Weights of a small segmentation model: 1.39M parameters.
Rows from block 2 of a small segmentation model, named by matrix and row number. Rows with one number belong to one channel. Each number is 200 + 40 x the weight over its row's rms, rounded and kept within 0 to 999. All counts start at 0.
After each channel's rows are labels from the 100 images, of 14976, where the channel reaches its highest value: "responds to" is what is common among them. Only what is clearly more common there than usual is listed. The data: flat shapes of many kinds, plain or patterned, on busy backdrops.
# convs1: first pointwise conv (model.mid.0.convs.1.weight, 128x128x1x1), inputs 0-63
# convs3: second pointwise conv (model.mid.0.convs.3.weight, 128x128x1x1, transposed), outputs 0-63

convs1.5,224,136,322,113,221,179,161,208,205,205,245,171,135,251,188,171,211,181,174,200,246,156,208,279,263,293,173,200,208,283,221,289,213,211,112,190,214,176,180,187,159,176,269,228,217,219,195,222,256,226,218,156,182,180,182,138,251,203,257,160,201,183,168,200
convs3.5,244,131,144,162,244,248,242,173,188,220,230,197,170,246,208,211,146,109,230,239,193,200,179,153,194,198,99,186,185,178,214,208,185,225,92,154,186,176,168,191,190,141,203,238,164,247,125,210,189,81,141,204,159,193,200,186,153,191,217,224,207,219,171,171
responds to: gear; count: five; flower

convs1.110,291,170,231,131,130,111,158,192,246,172,170,185,218,220,225,182,142,181,190,152,276,185,217,174,279,265,158,175,149,190,207,241,182,171,195,154,192,227,236,129,127,178,210,205,218,191,238,243,210,202,242,132,190,212,171,172,186,208,234,168,130,216,128,124
convs3.110,180,225,189,90,183,254,224,213,249,183,157,187,168,175,193,251,158,208,273,250,161,227,243,130,89,148,180,185,172,164,186,249,238,163,116,163,213,234,190,212,138,100,194,139,186,244,139,219,221,207,180,177,157,241,177,231,140,239,218,231,187,211,96,119
responds to: flower

convs1.22,190,190,213,204,230,189,247,274,178,166,250,228,249,216,182,211,185,178,287,136,139,179,133,223,142,159,185,201,261,221,165,128,185,185,177,85,254,231,155,203,178,188,154,229,180,180,138,216,184,175,207,165,204,280,268,242,197,114,196,222,264,189,142,142
convs3.22,201,183,205,185,214,225,214,147,233,88,211,160,164,231,217,209,157,212,102,227,236,164,115,187,290,234,184,190,181,160,187,236,213,188,196,185,160,266,255,180,175,203,205,228,247,209,166,247,199,200,175,212,195,165,185,250,121,165,216,200,185,271,261,161
responds to: white shape; its colour: white

convs1.41,250,256,147,207,176,214,202,174,216,219,233,242,177,201,164,207,209,147,191,190,185,192,159,114,186,204,137,247,192,192,146,165,186,166,251,200,228,119,172,120,223,174,216,241,238,131,274,205,173,226,158,128,261,209,234,171,87,221,180,212,132,193,143,48
convs3.41,227,278,161,205,195,177,109,213,222,247,191,114,217,204,223,236,217,248,170,216,279,242,210,262,225,190,231,184,125,105,173,222,252,193,210,223,262,216,222,196,189,207,150,212,207,187,211,274,116,265,243,263,187,207,213,251,155,159,204,224,235,173,184,353
responds to: its colour: white

convs1.27,124,204,227,230,205,200,166,210,264,187,211,315,269,207,142,181,209,211,139,207,234,260,213,210,211,135,173,182,229,179,175,171,238,207,194,227,170,178,151,205,197,151,191,168,218,192,157,173,186,249,133,220,287,189,201,188,183,223,189,253,194,232,254,200
convs3.27,215,216,263,273,163,177,156,181,186,205,187,226,253,191,218,217,266,246,141,170,204,206,168,198,262,209,296,226,209,203,189,196,146,180,277,194,187,187,248,205,233,261,182,198,246,175,302,159,197,209,195,232,273,180,200,242,230,225,218,141,186,195,329,185
responds to: flower

convs1.46,312,239,187,194,225,172,199,207,163,247,245,115,198,170,252,242,183,201,197,248,170,220,197,231,212,238,251,203,180,242,136,222,187,216,206,287,206,226,202,100,204,213,221,212,173,204,258,294,203,169,191,247,130,198,208,148,205,217,211,154,231,223,197,217
convs3.46,160,207,232,159,173,228,181,209,236,143,162,108,168,221,185,164,157,165,238,204,225,223,201,263,198,157,229,205,261,175,234,257,262,162,206,190,220,254,193,234,189,208,227,151,198,255,222,247,141,219,249,242,174,175,193,115,173,147,129,173,224,195,142,251
responds to: count: two; its colour: black

convs1.51,184,161,274,190,183,259,237,272,220,178,212,206,194,249,199,147,153,233,232,216,212,155,156,252,171,178,88,204,259,244,217,254,203,193,165,171,215,265,168,212,181,166,177,208,182,285,130,210,207,246,215,179,219,185,194,146,232,153,175,139,294,302,181,207
convs3.51,164,234,247,233,191,112,187,256,176,220,224,278,285,160,229,150,299,228,218,127,149,188,267,251,141,215,271,235,280,238,243,170,191,149,241,253,206,205,188,243,274,277,211,193,169,196,266,157,204,261,222,180,225,224,262,199,243,237,209,178,204,148,219,207
responds to: count: five; flower; gear

convs1.123,247,225,212,160,291,205,249,190,183,272,295,174,132,243,176,246,218,204,166,136,178,182,238,180,241,147,200,199,172,205,167,225,299,210,157,187,233,202,203,183,167,267,190,256,182,113,147,199,257,138,165,212,185,227,238,204,237,242,201,99,153,233,165,207
convs3.123,192,147,123,224,202,162,209,167,143,197,246,224,195,193,165,162,144,161,214,162,183,175,219,198,225,240,184,158,206,233,157,137,176,219,166,200,196,184,202,211,189,209,222,203,235,199,196,217,147,143,207,170,225,169,161,175,211,150,168,165,204,217,155,217
responds to: largest shape: hexagon

convs1.36,234,195,239,124,86,201,168,120,248,115,203,174,192,211,263,209,167,245,227,177,217,172,240,171,242,250,193,173,199,254,190,216,165,225,223,198,156,223,249,160,183,185,203,182,173,260,188,215,212,197,235,188,126,193,96,219,214,194,226,238,173,185,158,165
convs3.36,236,191,183,318,198,130,190,180,146,260,244,209,187,228,159,224,232,152,139,166,199,221,194,208,302,237,233,191,223,282,178,144,199,232,229,186,220,193,260,190,249,256,195,264,261,160,298,184,172,175,208,183,275,126,218,209,239,166,225,180,172,204,260,199
responds to: white shape

convs1.118,246,176,301,214,218,193,186,275,217,189,199,192,138,212,205,174,233,209,176,217,253,220,216,216,202,126,170,256,234,168,148,236,227,278,108,245,202,196,102,222,131,192,169,203,176,232,151,239,195,211,150,224,233,193,188,50,236,156,195,170,224,259,248,203
convs3.118,222,179,153,133,188,208,250,211,178,209,129,166,141,217,144,241,176,178,220,232,201,194,208,148,205,198,135,179,170,156,148,179,166,222,119,134,141,154,150,168,173,130,163,178,212,213,96,254,193,146,190,176,134,199,173,214,192,188,163,213,185,262,147,169
responds to: count: five; gear

convs1.19,234,247,144,250,180,208,213,165,157,230,196,213,156,183,246,256,171,168,260,214,163,240,160,120,114,220,181,278,186,211,203,108,199,193,226,196,236,167,219,120,242,241,195,201,210,134,241,199,146,189,194,195,239,183,216,254,121,229,173,218,183,194,197,68
convs3.19,210,259,228,228,226,155,110,184,210,160,192,201,266,200,219,204,236,312,143,188,267,243,224,202,227,244,289,229,181,197,189,249,189,169,247,244,220,188,284,255,224,271,213,237,252,240,232,258,174,260,252,258,230,183,189,280,166,198,223,239,205,231,258,239
responds to: its colour: white

convs1.10,178,167,253,178,249,203,252,258,236,166,201,201,182,276,147,169,163,206,241,159,202,216,185,197,145,207,160,178,247,215,218,279,207,203,153,188,224,237,169,221,175,156,209,222,180,225,110,183,161,255,208,217,292,196,174,171,229,164,215,198,284,233,135,157
convs3.10,234,175,154,161,216,258,207,129,246,150,130,114,156,244,163,265,177,178,178,262,240,195,169,159,255,241,210,169,174,165,194,235,238,270,162,144,196,174,211,169,152,154,186,215,278,230,164,251,180,164,198,211,186,155,143,226,173,176,165,204,159,271,218,192
responds to: white shape; count: five; its colour: white

convs1.112,333,208,204,198,248,145,247,168,193,243,240,179,173,244,271,191,194,242,233,179,167,147,194,245,242,219,199,151,198,198,131,247,279,227,226,186,228,218,216,200,197,154,240,246,85,180,179,265,219,175,137,163,174,252,229,166,254,221,218,142,158,225,129,221
convs3.112,280,259,224,207,239,237,203,184,216,278,179,167,150,265,198,229,202,210,142,268,215,250,151,166,236,158,227,217,191,167,223,244,150,216,238,193,213,210,227,181,146,166,201,293,200,192,203,152,216,214,151,219,185,200,216,226,198,227,237,232,194,196,277,165
responds to: its colour: white

convs1.43,261,250,158,229,230,167,184,204,182,299,198,220,235,235,187,235,182,252,178,251,100,158,175,208,208,123,311,236,185,226,216,192,155,179,219,185,204,205,173,149,280,248,182,239,188,157,259,221,208,192,200,192,140,215,187,282,217,274,257,232,162,195,210,229
convs3.43,144,196,133,149,135,208,217,179,215,156,164,141,109,186,167,244,148,153,253,174,175,201,195,183,185,151,177,135,135,198,144,204,270,200,158,160,242,237,216,156,160,119,158,103,215,224,185,258,160,249,167,190,170,164,148,180,171,131,176,138,206,213,136,178
responds to: count: one

convs1.25,169,188,288,174,259,226,221,250,241,190,236,247,140,254,159,221,224,183,195,210,231,194,229,219,168,196,136,161,159,212,212,255,205,241,150,257,232,213,170,252,172,129,241,245,183,235,126,220,150,213,174,242,205,201,175,135,237,198,132,185,235,219,168,212
convs3.25,169,244,224,233,148,185,173,282,206,196,246,198,205,185,233,142,171,232,227,148,188,168,187,265,173,121,194,182,224,215,212,194,216,114,282,236,210,282,209,184,186,238,192,153,159,160,255,184,216,259,238,196,197,192,252,189,243,190,193,168,246,133,175,236
responds to: count: five; flower

convs1.124,215,240,159,225,192,229,195,158,178,242,155,207,194,117,247,241,191,151,215,206,205,290,218,116,135,233,200,230,134,194,202,137,178,144,210,241,193,161,203,188,238,217,219,188,228,173,245,179,135,219,200,224,215,174,181,223,83,215,207,233,148,154,191,90
convs3.124,220,185,209,176,206,221,268,194,173,230,213,172,129,227,193,213,122,91,204,237,186,190,137,207,206,142,138,240,226,160,240,218,177,228,180,166,186,236,157,162,187,138,231,185,166,216,151,132,224,131,158,166,177,203,228,103,209,188,193,211,205,125,224,166
responds to: count: one

convs1.23,217,187,228,171,239,209,177,214,257,212,232,207,207,226,118,181,187,229,185,140,220,184,161,213,252,167,138,237,266,205,140,195,152,183,173,246,197,259,77,186,197,202,239,235,182,205,208,220,183,180,189,199,215,197,186,153,222,205,219,207,219,224,224,156
convs3.23,197,246,253,215,203,164,188,237,155,203,160,216,274,187,252,180,210,207,190,150,266,210,193,331,191,239,249,253,241,223,257,195,177,193,256,266,210,158,132,256,222,279,237,170,179,193,244,197,139,198,217,244,174,219,263,140,215,198,150,169,246,136,221,236
responds to: drop shadow; black shape; its colour: black

convs1.33,164,216,216,217,231,201,294,208,233,208,254,290,135,253,152,226,185,195,238,217,123,215,176,197,94,196,229,192,198,165,188,197,174,173,203,148,245,219,169,171,223,226,193,328,186,145,197,179,197,201,174,223,179,269,221,203,233,212,202,180,220,170,185,160
convs3.33,207,168,226,230,249,197,215,114,174,87,177,206,197,223,156,170,212,220,102,201,224,196,178,200,307,282,208,238,238,171,206,191,156,238,204,208,161,166,213,214,249,254,252,290,248,238,157,221,185,170,171,207,224,205,140,200,171,153,193,229,173,258,261,195
responds to: its colour: white

convs1.26,183,214,217,194,179,229,230,227,229,175,212,227,148,207,277,168,262,205,215,195,173,230,143,232,149,235,149,162,184,196,198,264,152,143,162,151,192,277,223,216,169,175,198,185,195,270,91,163,209,253,256,188,214,177,189,175,232,88,204,167,237,244,188,245
convs3.26,173,227,241,229,197,163,188,242,146,243,183,262,253,164,166,151,261,258,215,148,107,191,271,199,162,178,271,229,254,255,217,213,193,165,253,221,245,197,227,245,265,227,216,186,188,218,243,136,257,266,213,169,221,222,244,167,270,230,199,163,187,184,189,143
responds to: white shape; its colour: white

convs1.120,154,246,240,197,160,277,178,205,229,222,233,204,194,162,237,176,154,250,237,184,215,169,165,254,175,217,160,212,185,232,184,133,150,218,212,249,249,251,230,199,251,165,258,156,216,262,199,180,132,169,216,222,174,217,233,178,204,181,200,91,254,311,186,218
convs3.120,171,149,186,217,180,236,196,177,200,182,204,202,200,198,200,213,131,183,195,196,238,205,142,150,261,250,143,200,72,200,115,204,213,208,181,201,253,172,222,201,139,200,176,148,271,146,166,219,215,226,172,239,236,161,173,231,158,112,198,206,181,249,196,211
responds to: white shape; its colour: white

convs1.31,149,180,219,182,282,172,270,254,242,124,263,226,200,233,165,204,136,150,247,181,168,186,172,191,158,231,179,147,245,193,188,210,237,226,153,148,233,218,187,169,207,161,162,286,172,195,141,191,164,210,172,211,285,265,239,225,230,157,177,198,258,178,130,165
convs3.31,184,182,192,184,245,233,219,135,234,97,171,166,165,237,165,222,185,180,134,246,203,158,178,170,267,231,200,177,185,163,212,237,213,241,164,151,181,206,241,180,194,185,189,246,236,240,126,204,213,205,151,188,173,193,152,238,132,143,217,226,149,271,241,161
responds to: white shape; count: five

convs1.109,188,165,278,136,179,174,175,206,258,166,168,256,243,200,166,150,210,183,185,191,253,235,209,216,217,186,97,201,264,253,242,215,218,194,168,204,226,239,145,202,220,126,195,217,218,216,169,206,108,194,185,200,278,218,216,143,208,159,190,202,218,203,231,156
convs3.109,170,262,254,261,195,118,178,187,132,231,187,224,236,147,241,173,247,194,180,128,211,237,204,318,213,221,248,246,272,209,259,169,168,189,276,269,159,171,175,230,243,294,243,189,180,134,286,143,176,190,223,212,213,207,240,142,254,200,164,182,211,94,241,263
responds to: count: five; gear; flower; largest shape: gear